config = dict(
    model='model that predicts nearness at each pixel',
    train_examples=195000,
    arch='unet',
    block='plain',
    learning_rate=0.0016,
    beta1=0.9,
    adamw_lr_other_params=0.001,
    max_grad_norm=3.0,
    weight_decay=0.2,
)
Rows from block 3, named by matrix and row number. Each number is 50 + 10 x the weight over its row's rms, rounded and kept within 0 to 99. All counts start at 0. After the name is the row's rms in percent of the matrix's.
# conv: 3x3 conv (model.mid.0.conv.weight, 256x256x3x3), inputs 96-107, a 3x3 kernel for each
conv.43 099:57 51 40 44 42 37 59 57 55 52 43 47 58 63 51 64 48 59 42 55 30 50 41 57 50 47 45 55 48 51 67 50 42 50 57 55 62 50 71 65 34 23 60 39 48 48 46 53 27 35 55 43 31 48 47 55 62 55 53 47 41 53 47 51 48 49 51 44 67 50 47 44 52 83 42 44 51 79 46 38 29 62 54 58 46 42 51 55 49 47 48 54 66 53 75 52 39 62 68 68 56 51 51 56 48 45 52 54
conv.44 101:52 53 54 40 62 46 42 64 33 44 52 36 61 56 74 50 45 29 61 43 46 40 44 52 41 43 37 40 66 40 52 21 64 76 43 52 49 60 56 43 63 51 44 58 42 56 30 41 46 59 60 59 52 61 40 41 69 56 43 49 46 49 42 50 55 26 35 57 60 57 39 57 72 56 40 38 48 60 47 61 63 54 40 52 40 63 57 53 55 39 50 52 47 49 35 34 49 38 48 54 55 45 39 42 64 40 58 56
conv.45 106:48 39 55 61 36 51 28 42 50 46 64 46 49 34 34 63 63 48 57 64 57 60 54 37 52 50 55 51 53 48 45 59 39 59 36 55 46 61 53 24 41 42 50 07 47 48 49 55 55 61 60 51 44 61 61 44 63 42 40 60 28 50 35 70 37 52 50 31 57 37 37 47 39 50 47 41 46 57 54 37 49 52 28 43 36 45 62 63 34 62 49 69 40 48 18 52 30 35 57 41 50 67 55 39 73 50 61 56
conv.46 103:50 50 51 48 47 64 48 55 55 34 45 49 51 61 50 37 62 49 51 60 38 51 42 71 47 60 49 49 34 52 66 41 47 38 49 52 33 45 55 56 46 44 42 43 49 39 51 51 55 42 26 58 55 46 45 53 55 52 25 63 47 44 31 59 30 60 65 41 19 48 59 47 51 55 54 48 14 39 47 75 38 56 75 49 41 42 55 54 44 57 56 35 55 47 60 53 50 51 66 48 54 60 51 35 32 50 41 43
conv.47 103:57 37 38 60 49 49 56 47 57 47 46 68 37 72 39 63 45 48 63 66 47 48 64 33 46 43 34 52 45 50 58 44 50 48 54 42 36 42 40 50 43 53 51 45 55 57 48 56 62 45 67 42 37 42 51 43 42 56 58 58 67 56 58 46 38 44 57 47 45 45 70 54 58 48 46 49 67 36 45 50 59 54 51 40 45 52 45 48 37 39 39 59 66 42 47 48 39 42 31 53 54 63 53 48 67 46 47 39
conv.48 105:55 70 53 55 35 29 53 56 46 62 51 48 45 30 47 56 48 43 44 46 57 43 35 48 58 58 63 34 36 52 55 39 66 48 56 62 43 71 46 33 50 37 50 47 65 44 59 42 45 55 55 61 43 35 56 53 51 30 53 56 59 67 43 34 57 53 51 45 77 59 63 64 50 56 48 33 47 51 52 48 51 43 62 59 45 66 57 47 57 59 42 64 49 42 56 67 64 45 43 54 61 51 53 27 57 55 59 45
conv.49 105:50 40 32 49 54 45 58 43 45 43 50 46 61 59 63 39 41 53 58 55 44 40 37 35 43 49 58 57 57 33 61 74 61 77 45 53 39 55 56 60 56 42 45 61 56 52 57 60 35 39 56 55 51 65 56 47 56 64 46 49 67 58 62 50 38 56 62 56 52 62 53 72 54 47 48 54 39 41 43 44 49 42 40 46 55 47 59 48 41 51 52 63 42 35 48 45 63 56 34 58 49 37 45 51 47 39 60 41
conv.50 099:55 66 69 51 50 60 52 36 35 47 40 50 51 41 47 44 61 35 38 52 39 33 48 60 51 49 45 41 59 58 41 52 50 48 49 59 51 70 50 34 59 58 53 62 60 53 44 46 59 51 37 52 51 65 41 36 48 42 37 53 43 51 57 39 31 40 35 42 44 50 49 56 29 33 63 51 69 48 39 36 49 54 47 60 59 67 55 46 57 76 64 40 41 46 47 59 56 35 39 34 49 43 40 45 38 47 52 46
conv.51 095:71 28 61 35 33 39 42 51 45 53 48 38 53 46 53 48 38 50 64 72 53 62 52 51 37 38 52 66 54 34 49 56 35 53 37 53 31 31 57 30 50 63 53 61 62 55 36 45 63 37 64 46 55 77 41 59 50 71 52 46 36 59 60 60 54 46 39 55 47 49 52 45 74 68 64 43 44 62 77 60 47 62 44 62 35 47 77 42 36 74 53 49 49 49 25 45 52 40 49 57 56 63 53 43 48 50 40 52
conv.52 100:54 58 34 61 41 47 58 42 52 46 67 48 60 47 37 44 30 47 49 62 46 49 51 41 57 65 34 41 45 58 35 30 46 44 67 60 58 50 48 49 27 45 62 51 44 45 61 45 49 41 47 57 52 53 45 63 51 56 62 35 47 38 62 55 51 31 46 35 51 52 34 51 51 50 42 44 48 53 33 52 58 61 53 43 53 66 62 35 29 09 51 46 54 41 75 22 43 74 55 38 51 48 65 48 52 64 58 57
conv.53 099:39 55 38 38 49 56 56 45 58 56 62 47 37 41 48 45 51 51 45 32 49 65 56 41 50 49 57 37 50 44 70 59 58 51 40 61 65 31 48 64 44 56 49 33 42 48 69 41 64 68 52 64 46 34 55 52 47 62 46 52 60 51 43 59 33 47 54 57 26 40 54 45 51 52 58 68 51 31 46 45 39 60 63 60 50 31 36 39 57 50 51 38 59 40 76 31 54 51 41 44 54 57 65 70 57 49 48 40
conv.54 105:47 27 55 34 70 62 42 59 51 53 42 62 36 55 59 40 64 62 60 44 63 49 48 42 56 62 49 58 44 61 64 58 47 60 51 43 32 54 44 38 59 54 42 62 51 55 44 35 47 26 31 70 61 53 42 50 45 53 53 34 40 41 43 42 57 53 49 46 52 37 56 46 55 59 52 57 50 45 57 53 54 54 38 57 49 61 52 48 47 69 41 49 54 58 42 48 45 57 48 43 64 45 42 48 40 37 37 35
conv.55 100:55 61 45 42 55 53 53 41 49 55 42 64 58 63 35 59 36 57 54 48 32 41 63 41 64 39 46 44 57 51 48 37 42 64 48 42 62 77 41 33 27 59 49 37 46 47 63 47 44 63 46 53 54 54 45 59 56 58 37 51 41 56 48 55 46 49 64 46 42 50 37 50 51 39 59 59 44 59 47 40 47 49 38 48 64 42 46 52 60 44 43 62 52 32 53 38 58 54 57 70 49 59 61 55 48 57 39 39
conv.56 100:56 60 38 50 49 41 29 61 43 54 53 47 45 45 58 36 73 49 51 47 32 68 73 56 47 56 54 45 60 42 56 58 60 53 39 45 62 38 49 36 49 66 65 34 47 56 43 58 52 51 42 56 47 53 61 50 58 61 50 45 49 55 48 37 50 47 49 39 64 54 58 35 73 40 37 59 60 33 50 47 44 47 68 63 35 50 47 55 26 60 53 39 58 48 43 56 75 41 54 57 46 52 48 49 45 25 48 53
conv.57 105:56 60 44 45 44 50 41 58 69 28 67 49 52 59 54 60 60 38 58 35 42 45 76 40 70 52 43 50 52 52 46 51 61 41 57 40 49 38 62 54 49 58 65 27 60 53 50 41 48 84 44 41 52 49 49 38 53 69 52 70 57 63 63 36 56 62 54 63 59 48 36 59 50 46 60 36 53 54 43 47 65 50 36 47 55 61 54 45 42 61 57 50 44 59 57 66 62 44 47 46 59 64 46 41 54 36 44 65
conv.58 099:56 49 48 52 43 57 43 53 30 41 40 43 34 38 47 66 41 41 40 51 40 47 44 57 36 61 44 49 59 50 66 42 50 50 28 61 53 26 45 67 58 49 62 41 32 47 48 32 70 60 40 62 39 49 43 46 53 51 51 50 45 56 50 56 48 37 36 55 66 51 42 69 45 44 46 39 60 35 52 71 43 50 52 48 64 47 53 84 40 52 55 50 41 74 73 38 46 76 51 50 46 47 61 57 63 61 36 47
conv.59 095:64 48 42 38 57 46 47 61 64 36 42 48 58 48 51 41 49 45 57 48 48 38 41 65 46 21 60 53 62 57 65 38 49 54 52 39 60 50 62 53 32 55 46 47 40 47 55 51 41 31 55 55 55 42 54 52 62 44 43 52 53 59 43 55 57 63 48 55 41 67 75 54 47 43 53 42 52 53 52 52 62 55 46 48 61 61 57 61 56 51 66 64 50 66 55 56 63 47 45 40 50 64 64 24 43 51 62 57
conv.60 103:58 44 74 36 59 47 35 36 60 40 42 44 47 58 40 56 37 36 53 51 42 58 47 60 34 41 29 47 52 47 55 56 44 45 47 56 48 66 45 35 57 61 64 41 64 68 35 49 60 48 58 52 75 37 37 52 57 60 42 60 61 53 61 36 15 55 47 39 60 52 48 56 44 61 49 49 32 29 48 52 48 57 58 47 46 50 40 61 55 56 43 64 40 53 48 48 42 54 54 49 62 38 53 56 31 50 54 34
conv.61 099:42 36 42 55 37 47 53 38 51 43 70 45 58 41 53 52 56 26 53 44 44 46 46 45 49 43 44 54 30 47 30 57 46 70 53 48 54 58 45 48 38 49 44 48 35 71 50 39 39 51 35 66 50 46 64 37 64 47 54 62 46 58 45 63 56 38 47 38 48 38 61 46 50 50 51 61 52 52 51 49 40 53 36 36 22 60 61 51 48 48 62 62 66 55 43 38 35 36 67 37 58 53 58 57 58 52 53 47
conv.62 095:70 36 68 42 38 68 66 53 36 59 57 65 68 45 61 72 45 41 45 47 49 43 54 38 63 49 53 62 66 40 40 48 49 51 47 35 45 47 34 47 68 45 40 35 51 49 44 55 50 59 48 62 44 36 54 45 46 54 53 53 33 59 50 55 36 62 26 59 48 40 56 43 55 45 57 40 68 56 48 32 44 62 46 48 27 69 49 54 53 65 51 61 48 45 51 45 34 55 61 45 44 59 53 51 50 39 54 51
conv.63 102:59 67 56 38 57 38 52 42 48 42 53 50 41 41 42 51 57 55 54 36 32 46 45 56 33 48 62 47 54 52 54 57 39 54 31 47 36 52 40 50 49 33 43 65 37 57 46 59 46 62 66 46 27 51 37 59 56 44 49 59 50 42 46 52 60 47 55 63 41 51 43 36 41 38 64 31 40 65 63 43 50 41 46 64 39 70 35 35 62 52 51 53 39 41 33 39 46 50 52 36 46 47 52 64 56 48 44 34
conv.64 102:48 45 46 56 62 41 60 29 41 52 57 44 39 61 42 28 35 61 37 40 43 46 45 58 54 63 52 48 65 61 67 66 43 46 38 45 56 66 63 82 51 68 66 51 45 55 44 39 49 53 57 55 59 51 54 49 41 57 59 75 53 51 28 62 59 58 60 61 49 54 58 62 70 58 54 17 68 52 49 45 34 59 47 63 47 47 49 44 66 42 51 60 61 48 51 26 50 47 51 44 53 48 60 47 45 45 46 56
conv.65 096:49 53 44 43 54 52 38 56 43 36 41 53 51 61 62 53 58 45 42 34 65 46 59 64 47 58 63 60 51 36 41 57 40 53 45 59 50 35 45 41 34 42 46 59 59 36 43 36 50 44 32 59 47 47 56 66 51 51 37 57 69 65 45 44 44 52 58 46 21 47 46 32 59 63 59 59 62 40 29 47 59 50 62 49 45 59 41 50 32 63 58 47 53 50 43 57 56 57 40 49 46 63 73 42 54 44 49 47
conv.66 100:38 47 51 64 37 67 53 56 37 59 51 42 46 59 46 51 57 40 45 54 69 62 42 51 36 35 51 45 50 42 54 62 50 50 53 55 35 48 46 51 33 46 43 59 66 51 46 41 46 70 59 48 63 66 49 42 29 55 28 32 55 80 46 44 42 54 50 47 75 41 55 51 57 55 55 39 42 28 53 50 60 62 48 57 50 41 57 51 48 51 50 57 30 49 68 83 51 33 35 37 43 45 60 41 24 52 47 42
conv.67 100:43 60 53 45 52 41 75 48 48 66 56 53 41 58 38 51 54 71 42 56 52 63 41 50 41 39 44 48 50 33 65 54 43 49 53 53 28 48 49 51 33 38 73 55 50 55 47 42 58 57 50 48 43 33 38 65 33 33 31 50 65 48 46 42 40 42 46 53 47 57 47 35 45 62 45 52 43 46 52 57 58 49 66 50 52 44 55 47 46 59 62 53 65 59 41 39 52 58 63 42 57 50 38 50 71 40 43 56
conv.68 099:59 60 35 54 68 64 66 38 58 55 27 57 51 50 47 39 42 71 57 62 57 51 55 46 61 44 54 40 47 44 62 59 59 48 54 53 48 40 57 54 49 23 59 52 54 49 46 62 43 58 45 49 52 52 37 33 47 56 45 33 52 59 40 48 46 75 70 72 33 47 49 62 56 52 59 42 47 38 69 23 50 55 52 65 50 49 37 54 52 67 58 45 34 32 47 52 47 56 56 56 58 52 33 39 40 43 45 55
conv.69 098:71 49 49 60 49 62 61 55 51 45 52 43 53 19 36 61 36 29 63 43 53 62 53 57 58 58 53 64 48 44 60 47 63 71 50 47 62 63 62 53 59 49 58 61 48 38 58 48 44 51 48 50 61 53 33 48 56 48 46 41 46 44 46 66 53 56 63 40 61 44 26 69 54 54 56 49 38 47 40 33 41 59 59 54 60 68 33 58 43 45 63 44 48 50 50 40 43 49 33 40 48 41 51 45 48 49 42 51
conv.70 101:47 52 52 55 71 72 46 60 51 50 47 54 44 62 34 56 53 27 51 47 44 41 57 52 49 35 47 49 41 54 63 47 40 49 48 53 47 47 36 53 29 35 51 55 48 55 62 50 59 52 28 54 46 45 35 47 53 64 51 27 46 41 46 42 46 50 54 51 48 36 47 62 48 61 54 45 41 26 45 69 48 32 40 52 56 66 54 46 71 51 51 51 50 52 27 36 52 52 55 39 52 61 44 44 29 69 68 43
conv.71 098:71 42 48 60 34 31 45 49 28 47 64 35 69 54 47 39 61 57 48 52 41 51 47 49 59 45 35 50 55 40 57 48 49 43 44 65 63 43 51 43 28 56 51 68 50 50 58 56 47 60 46 67 36 46 53 48 53 53 59 44 52 58 45 65 51 41 43 54 60 72 45 54 62 39 42 46 84 41 42 65 56 48 49 47 59 66 30 56 50 58 49 57 56 49 60 44 50 56 52 49 53 37 61 75 72 43 52 49
conv.72 104:43 39 43 46 59 45 48 50 37 57 38 36 59 72 39 51 43 47 58 50 35 51 33 48 54 47 42 42 50 53 35 52 41 53 68 37 47 59 43 52 70 42 49 48 72 57 31 39 50 50 67 51 31 51 53 45 49 66 58 47 51 63 68 31 42 48 36 54 54 51 46 32 64 55 48 45 42 53 45 31 46 63 53 49 58 64 57 55 55 42 47 57 64 37 28 50 40 61 43 45 49 48 65 55 48 42 57 57
conv.73 097:45 49 44 40 27 59 44 68 63 54 61 41 50 38 61 45 48 69 47 48 43 48 29 48 47 67 48 41 63 45 46 63 41 49 51 42 60 44 58 50 46 60 38 32 44 42 35 53 55 64 48 42 60 64 42 70 73 56 36 62 42 41 41 51 25 37 49 45 63 57 41 52 56 40 41 55 41 60 42 47 53 51 61 49 52 43 33 40 35 52 49 59 32 59 60 33 62 42 57 52 45 50 55 53 60 46 41 47
conv.74 100:54 32 59 53 55 65 57 61 61 52 39 54 53 60 53 41 44 45 65 69 42 62 55 48 58 55 44 50 34 55 53 67 51 32 51 37 47 48 69 32 38 65 40 39 38 49 57 44 58 62 63 45 50 74 54 70 65 59 49 54 46 54 41 44 52 54 62 72 51 36 31 54 50 58 62 37 44 53 56 39 57 68 50 39 57 64 42 46 30 44 40 58 63 69 40 45 71 59 51 44 57 67 50 52 53 65 50 49
conv.75 100:45 61 58 54 59 61 34 53 45 41 49 48 38 45 53 56 54 40 48 57 55 57 24 61 58 67 58 38 61 64 46 55 55 41 54 55 33 45 43 52 54 52 73 34 47 41 63 40 48 49 41 75 41 40 40 44 52 46 45 61 72 31 59 40 67 56 49 41 50 51 37 46 38 56 45 31 60 52 47 59 45 46 39 48 62 45 68 51 41 35 55 42 51 53 57 26 48 42 54 63 48 53 37 42 40 43 38 58
conv.76 100:40 38 37 57 42 42 38 50 47 51 45 62 48 56 44 59 54 59 57 65 58 65 50 59 57 62 62 48 27 57 51 64 40 45 62 39 34 47 40 48 54 43 51 64 55 38 54 54 61 35 44 62 58 44 44 22 33 35 38 63 67 52 49 45 61 54 50 57 45 54 62 55 30 25 30 44 22 44 42 46 62 42 34 41 54 50 47 54 60 41 55 28 36 55 52 69 49 41 52 38 40 53 32 53 22 50 58 47
conv.77 103:31 63 29 48 17 66 41 53 54 58 50 47 39 44 47 48 59 61 53 44 54 47 41 56 47 64 57 48 47 65 59 49 50 46 64 52 43 33 50 34 44 56 56 66 51 56 57 45 54 58 49 78 59 29 40 54 59 52 63 51 62 74 56 40 36 45 50 39 72 38 57 47 47 49 34 47 52 41 54 62 41 51 61 43 42 41 47 43 49 52 44 38 48 48 57 62 42 52 56 45 41 56 44 61 50 59 33 40
conv.78 095:50 44 53 47 52 37 47 60 52 52 56 43 65 43 49 48 54 55 58 42 47 60 42 57 53 31 60 53 60 51 42 30 55 70 53 63 39 50 34 44 64 16 48 39 67 40 62 33 35 51 49 38 61 38 59 72 46 72 52 57 45 58 55 71 49 55 55 35 47 46 45 46 55 55 48 39 47 49 57 50 45 52 61 50 45 46 74 60 44 44 42 48 57 56 37 52 47 41 27 53 36 59 50 39 53 27 58 38
conv.79 102:47 43 55 51 54 51 50 61 34 64 45 49 75 54 45 23 60 64 53 62 48 51 43 53 44 55 39 50 54 46 47 32 48 35 34 61 34 51 51 50 34 31 41 52 41 46 44 58 60 55 37 58 49 59 33 70 70 42 52 45 47 29 35 55 56 49 51 52 44 30 53 53 52 51 59 47 46 44 46 36 40 52 63 61 63 59 61 42 70 64 40 37 46 51 57 46 46 60 41 53 58 46 45 37 48 48 40 42
conv.80 093:35 67 51 31 55 60 36 50 40 45 48 58 39 49 52 35 42 53 52 53 81 63 56 60 62 55 49 57 38 52 37 28 54 57 50 52 51 46 50 43 43 49 43 47 53 55 46 45 54 46 61 54 55 50 61 51 41 42 47 42 50 58 55 63 60 63 66 49 46 45 57 54 54 50 57 51 42 46 62 51 40 39 57 70 57 43 65 54 46 55 63 55 32 34 56 43 36 35 36 36 44 37 56 61 42 47 41 23
conv.81 100:53 53 25 51 49 52 55 40 62 47 61 36 52 52 58 49 52 57 41 56 67 45 62 67 43 44 50 37 54 40 46 80 47 47 46 30 56 63 55 54 51 70 40 54 46 36 53 61 37 46 55 45 51 46 50 44 55 46 63 53 39 58 46 51 49 36 59 62 34 50 30 40 62 53 57 51 54 49 53 58 53 26 38 45 35 36 63 41 54 47 71 50 33 64 46 32 50 51 46 56 51 44 35 29 42 50 57 47
conv.82 099:67 55 51 58 43 62 31 51 50 49 69 41 63 52 56 45 42 52 51 53 52 40 35 39 35 36 40 46 61 49 65 29 60 55 54 44 44 60 58 55 65 22 50 41 49 45 46 49 46 68 49 52 64 45 54 44 56 41 44 46 56 42 56 59 44 58 50 44 67 62 44 59 57 68 52 33 51 39 47 42 60 62 38 40 45 43 50 71 68 50 57 45 53 49 69 55 30 55 60 38 51 50 50 30 61 53 41 49
conv.83 103:40 52 51 49 64 42 57 52 55 55 56 34 41 58 59 49 62 33 41 50 52 42 27 67 50 54 51 55 53 28 63 67 42 48 51 31 53 49 47 39 50 46 58 53 49 35 46 52 55 62 30 64 54 59 41 36 51 36 55 38 64 38 59 46 53 45 49 65 55 49 60 59 49 69 62 43 65 50 68 45 48 72 63 54 55 83 53 59 56 54 48 39 40 45 57 52 45 59 35 39 45 60 49 44 57 47 58 70
conv.84 099:22 56 30 50 28 58 51 52 43 50 57 44 36 63 31 56 57 48 49 47 47 33 43 33 36 50 58 51 45 27 71 66 41 41 57 49 45 39 56 39 58 54 51 63 53 68 44 45 64 75 33 37 50 50 43 66 41 40 54 93 58 46 51 36 51 61 56 44 46 46 49 61 48 61 38 56 49 42 70 45 54 57 39 56 62 65 57 52 47 54 51 38 39 51 63 44 49 30 62 40 47 70 69 47 19 63 58 55
conv.85 099:53 44 45 38 53 40 30 40 59 49 57 58 64 45 34 51 31 48 62 48 31 43 34 49 68 46 41 50 34 52 55 59 43 54 47 60 37 47 39 45 55 32 52 60 41 47 36 51 49 37 48 58 51 60 48 48 45 60 40 45 47 34 64 54 55 36 52 46 33 58 46 47 66 45 79 49 39 39 50 41 41 51 45 41 65 51 56 56 35 46 46 44 30 68 60 46 32 58 42 54 56 55 49 42 52 49 56 69
conv.86 097:47 59 57 54 53 48 33 60 40 41 48 56 43 58 36 50 50 41 53 39 45 60 60 59 62 44 32 53 65 47 42 82 40 65 64 45 40 52 43 42 50 56 35 64 54 50 60 47 40 49 43 46 50 46 53 49 42 52 38 51 56 42 50 48 70 56 47 62 38 60 45 36 55 44 64 58 58 52 41 66 68 39 60 53 40 63 52 54 52 56 37 48 45 69 33 47 37 40 45 54 62 63 54 51 50 64 63 42
conv.87 095:62 52 56 60 53 60 62 54 50 61 53 45 55 34 47 55 42 41 52 72 45 33 46 49 51 52 58 42 67 29 43 37 73 56 45 30 37 45 41 41 43 47 42 53 53 44 45 67 54 45 46 46 39 58 62 55 50 46 64 30 44 56 69 40 56 45 39 39 71 51 52 31 38 52 50 49 13 63 64 57 45 62 64 51 54 68 33 44 47 48 44 71 41 45 59 68 43 50 60 74 53 49 25 68 47 45 50 48
conv.88 103:52 36 37 45 60 55 45 33 37 50 65 40 51 46 54 42 42 64 51 61 59 41 63 61 49 34 48 59 43 36 44 61 44 64 48 49 59 36 44 45 33 49 53 52 65 52 35 42 58 47 50 51 39 56 55 64 70 40 65 56 48 54 42 65 48 50 62 58 40 74 54 47 49 65 39 77 58 41 66 54 64 49 50 26 56 45 34 48 28 44 64 59 44 79 51 47 47 69 48 61 66 54 70 51 46 45 52 59
conv.89 100:47 35 45 44 66 37 41 72 50 54 40 44 49 53 45 35 55 59 46 50 59 39 42 34 33 34 57 48 47 51 41 39 69 41 57 40 41 33 58 57 58 33 38 45 49 59 37 49 61 57 48 66 49 58 41 63 48 55 50 62 61 58 59 39 68 53 50 44 59 63 57 39 42 49 50 49 62 47 62 40 52 58 37 54 54 58 45 51 49 58 74 48 47 79 43 50 53 44 43 45 66 43 47 64 59 47 39 50
conv.90 105:46 58 63 59 48 58 41 52 52 62 33 56 47 57 47 61 54 44 43 47 45 52 56 37 34 46 67 71 44 52 56 42 42 65 37 55 42 42 45 40 20 59 35 57 44 46 58 57 51 36 44 59 32 49 54 42 46 39 29 38 46 74 39 63 43 39 42 56 48 58 41 33 49 48 47 47 41 43 66 38 45 43 59 52 47 48 47 47 50 56 49 55 50 43 52 38 55 51 43 40 50 55 36 53 53 46 44 37
conv.91 104:55 34 54 42 70 57 42 42 47 55 56 52 42 46 47 54 48 53 39 58 38 41 62 56 58 64 47 46 44 48 43 51 47 47 44 33 43 58 38 40 32 50 58 48 42 57 40 67 46 44 47 42 71 58 47 46 51 68 63 60 48 38 40 54 44 46 41 32 43 52 48 26 40 42 61 39 46 54 57 46 55 46 57 42 51 57 42 62 49 46 66 63 49 51 61 40 48 39 48 63 32 59 57 40 44 52 56 53
conv.92 102:56 35 37 57 64 32 43 51 53 51 47 37 49 60 56 42 53 56 51 51 61 46 41 59 52 54 36 55 60 66 65 62 68 48 33 60 63 40 39 48 51 49 39 47 42 52 54 52 59 55 55 50 54 49 49 52 44 67 61 63 38 51 62 48 45 54 37 66 58 52 44 52 51 35 56 50 36 44 53 72 48 50 41 55 76 38 44 42 64 43 51 61 50 44 63 28 53 40 56 62 45 66 56 51 55 53 59 44
conv.93 103:57 54 56 63 42 46 48 37 46 42 56 68 55 56 44 53 35 49 66 47 56 51 29 42 37 40 56 51 64 39 51 57 44 42 50 45 35 44 39 57 54 91 32 34 43 31 32 44 48 77 62 53 64 48 52 21 51 45 51 56 45 58 39 67 55 52 60 35 32 69 53 25 44 58 41 50 34 47 30 56 61 43 59 59 59 68 52 59 52 26 44 47 41 41 47 29 58 50 50 57 49 42 38 57 50 47 38 61
conv.94 094:55 66 67 65 49 50 49 58 59 51 44 49 38 41 52 58 65 50 45 66 55 40 51 50 56 53 72 46 54 51 62 44 41 55 48 67 65 64 41 32 18 40 47 51 56 71 50 35 47 30 31 72 48 47 44 38 39 60 54 32 41 56 52 59 58 43 38 28 38 51 49 50 58 58 54 49 49 76 51 36 47 41 41 46 49 45 57 60 46 47 54 41 59 65 51 47 51 40 38 65 70 62 62 41 53 42 47 47
conv.95 101:53 50 42 32 57 60 48 40 36 39 55 62 51 42 30 42 43 53 48 35 64 47 56 52 51 63 53 48 50 44 54 55 82 54 49 53 30 53 69 57 33 56 42 67 48 61 46 38 42 51 44 41 31 49 52 45 45 55 36 51 60 59 40 49 27 50 33 78 37 53 57 61 59 51 60 59 82 64 57 40 52 42 35 60 58 58 46 49 50 56 35 69 52 57 33 34 38 51 54 51 57 61 34 49 54 69 52 62
conv.96 096:45 55 40 63 61 49 55 56 76 55 37 61 51 54 53 46 61 60 52 60 53 57 71 44 55 61 45 54 51 65 54 56 25 58 44 53 42 44 46 42 43 55 43 48 36 42 46 52 48 46 62 51 39 45 45 38 55 56 39 46 54 53 38 44 29 53 38 57 62 56 38 61 55 37 47 35 48 39 53 43 27 36 64 38 57 35 56 63 35 58 52 43 46 43 40 65 42 56 44 36 51 51 25 47 54 34 64 43
conv.97 103:36 28 65 41 46 41 55 53 43 60 37 55 61 33 54 57 45 61 56 50 51 53 43 32 48 53 62 46 40 59 47 46 56 72 52 51 54 42 59 55 55 47 50 57 47 48 33 65 38 45 40 40 62 45 43 48 60 44 56 76 58 57 42 47 41 52 68 45 53 62 55 60 45 68 39 50 66 40 48 48 41 50 51 60 62 41 56 60 54 50 50 40 40 42 44 33 35 68 49 57 62 43 61 43 39 54 40 51
conv.98 101:53 52 38 63 39 49 41 52 46 39 50 46 71 37 44 43 51 54 41 66 57 57 48 43 47 52 41 48 53 53 43 42 64 45 50 42 40 37 47 47 23 40 50 54 55 65 51 47 44 59 45 40 42 46 56 58 56 47 27 43 40 36 53 39 34 48 44 59 42 56 46 44 68 50 42 25 44 52 46 50 44 58 51 43 48 65 43 51 47 64 48 70 57 64 58 46 55 60 63 57 49 51 70 50 70 40 50 52
conv.99 098:62 48 51 69 57 34 55 54 48 49 67 40 52 46 39 71 50 41 47 44 59 53 38 52 37 53 57 64 45 44 52 40 40 40 54 34 58 54 63 82 63 63 47 51 59 47 48 56 31 39 58 30 47 55 52 54 48 61 68 63 49 47 40 49 42 60 43 55 49 41 57 26 57 52 50 50 50 45 40 43 68 55 55 60 53 62 59 36 42 47 57 34 41 45 49 56 45 52 47 67 58 56 48 44 48 62 50 56
conv.100 097:46 53 29 39 54 52 67 56 65 37 57 46 43 39 54 52 56 51 57 28 54 57 43 58 48 52 54 53 55 58 51 59 56 39 68 48 60 30 56 53 50 40 36 52 63 45 59 44 46 28 52 53 43 55 39 42 65 39 45 49 39 54 63 62 50 57 39 26 57 50 46 58 47 46 56 35 39 33 48 38 51 27 31 56 42 46 41 57 57 46 46 42 42 60 77 60 48 40 46 51 66 51 50 19 43 45 68 53
conv.101 102:53 50 45 46 62 66 44 40 45 51 67 53 51 57 47 59 58 52 56 57 47 54 45 42 45 45 49 48 55 52 52 42 37 55 63 41 49 30 68 40 51 79 52 67 46 36 40 39 48 36 70 40 50 52 42 52 40 56 48 55 42 39 57 52 62 67 46 45 60 58 59 31 48 57 27 49 49 49 56 56 53 48 61 37 35 43 59 49 42 38 54 55 28 55 62 63 57 36 63 49 43 38 50 50 51 41 60 47
conv.102 100:56 54 37 45 55 36 63 46 38 49 43 55 37 58 35 54 55 42 47 51 36 38 60 77 57 45 52 48 42 39 36 31 53 49 54 52 45 64 41 67 41 41 40 47 47 47 54 35 62 36 42 54 35 45 70 61 50 49 55 43 51 67 52 70 33 44 57 58 63 52 50 60 43 55 48 36 62 53 55 43 33 58 54 49 38 50 74 35 54 45 52 59 67 32 35 40 52 66 30 64 36 65 65 41 61 44 41 48
conv.103 107:44 68 61 44 63 43 42 39 46 46 37 63 55 36 67 60 32 31 46 41 62 46 55 45 50 46 41 51 40 66 54 39 58 45 49 41 50 43 41 67 47 44 40 37 38 43 44 47 47 52 49 55 51 34 52 60 51 48 46 22 27 53 41 51 66 49 48 67 50 33 45 43 49 48 49 49 58 68 37 50 40 56 55 42 29 32 43 45 48 58 55 44 49 57 42 29 39 48 68 28 37 39 35 64 69 47 55 53
conv.104 105:50 53 41 61 37 49 50 50 45 54 40 52 67 40 50 49 54 53 59 45 42 51 55 43 72 39 49 70 47 45 41 67 37 57 35 52 75 44 53 47 47 43 71 26 48 50 54 44 62 37 62 56 49 54 65 56 49 85 41 37 39 38 52 49 42 36 49 46 48 40 38 55 51 52 64 46 51 50 48 59 49 50 61 43 53 58 24 58 42 49 49 55 53 39 42 45 55 48 53 56 59 38 59 47 44 62 43 46
conv.105 105:53 56 34 62 49 52 51 50 48 41 49 61 50 59 54 49 49 59 43 54 48 58 20 40 65 55 45 59 62 50 60 54 58 56 48 60 43 51 71 45 56 38 54 47 51 42 44 61 52 55 72 50 67 51 57 46 62 58 56 60 40 40 44 50 57 44 48 28 42 69 44 48 53 58 42 52 60 65 51 63 30 51 68 45 55 21 55 48 40 41 59 51 48 55 47 38 53 40 57 49 50 46 50 49 42 44 53 64
conv.106 100:50 29 55 63 40 36 48 52 55 45 46 51 59 46 53 45 71 57 61 41 24 35 52 54 55 49 53 47 50 37 34 48 67 52 55 50 53 52 54 40 43 28 45 46 36 53 53 53 38 52 45 69 59 51 39 52 48 65 81 46 34 49 59 57 52 59 36 29 39 44 50 37 73 42 26 42 44 57 58 54 62 28 51 37 36 43 52 62 55 41 40 59 56 51 41 21 48 38 44 59 66 55 55 42 59 42 51 46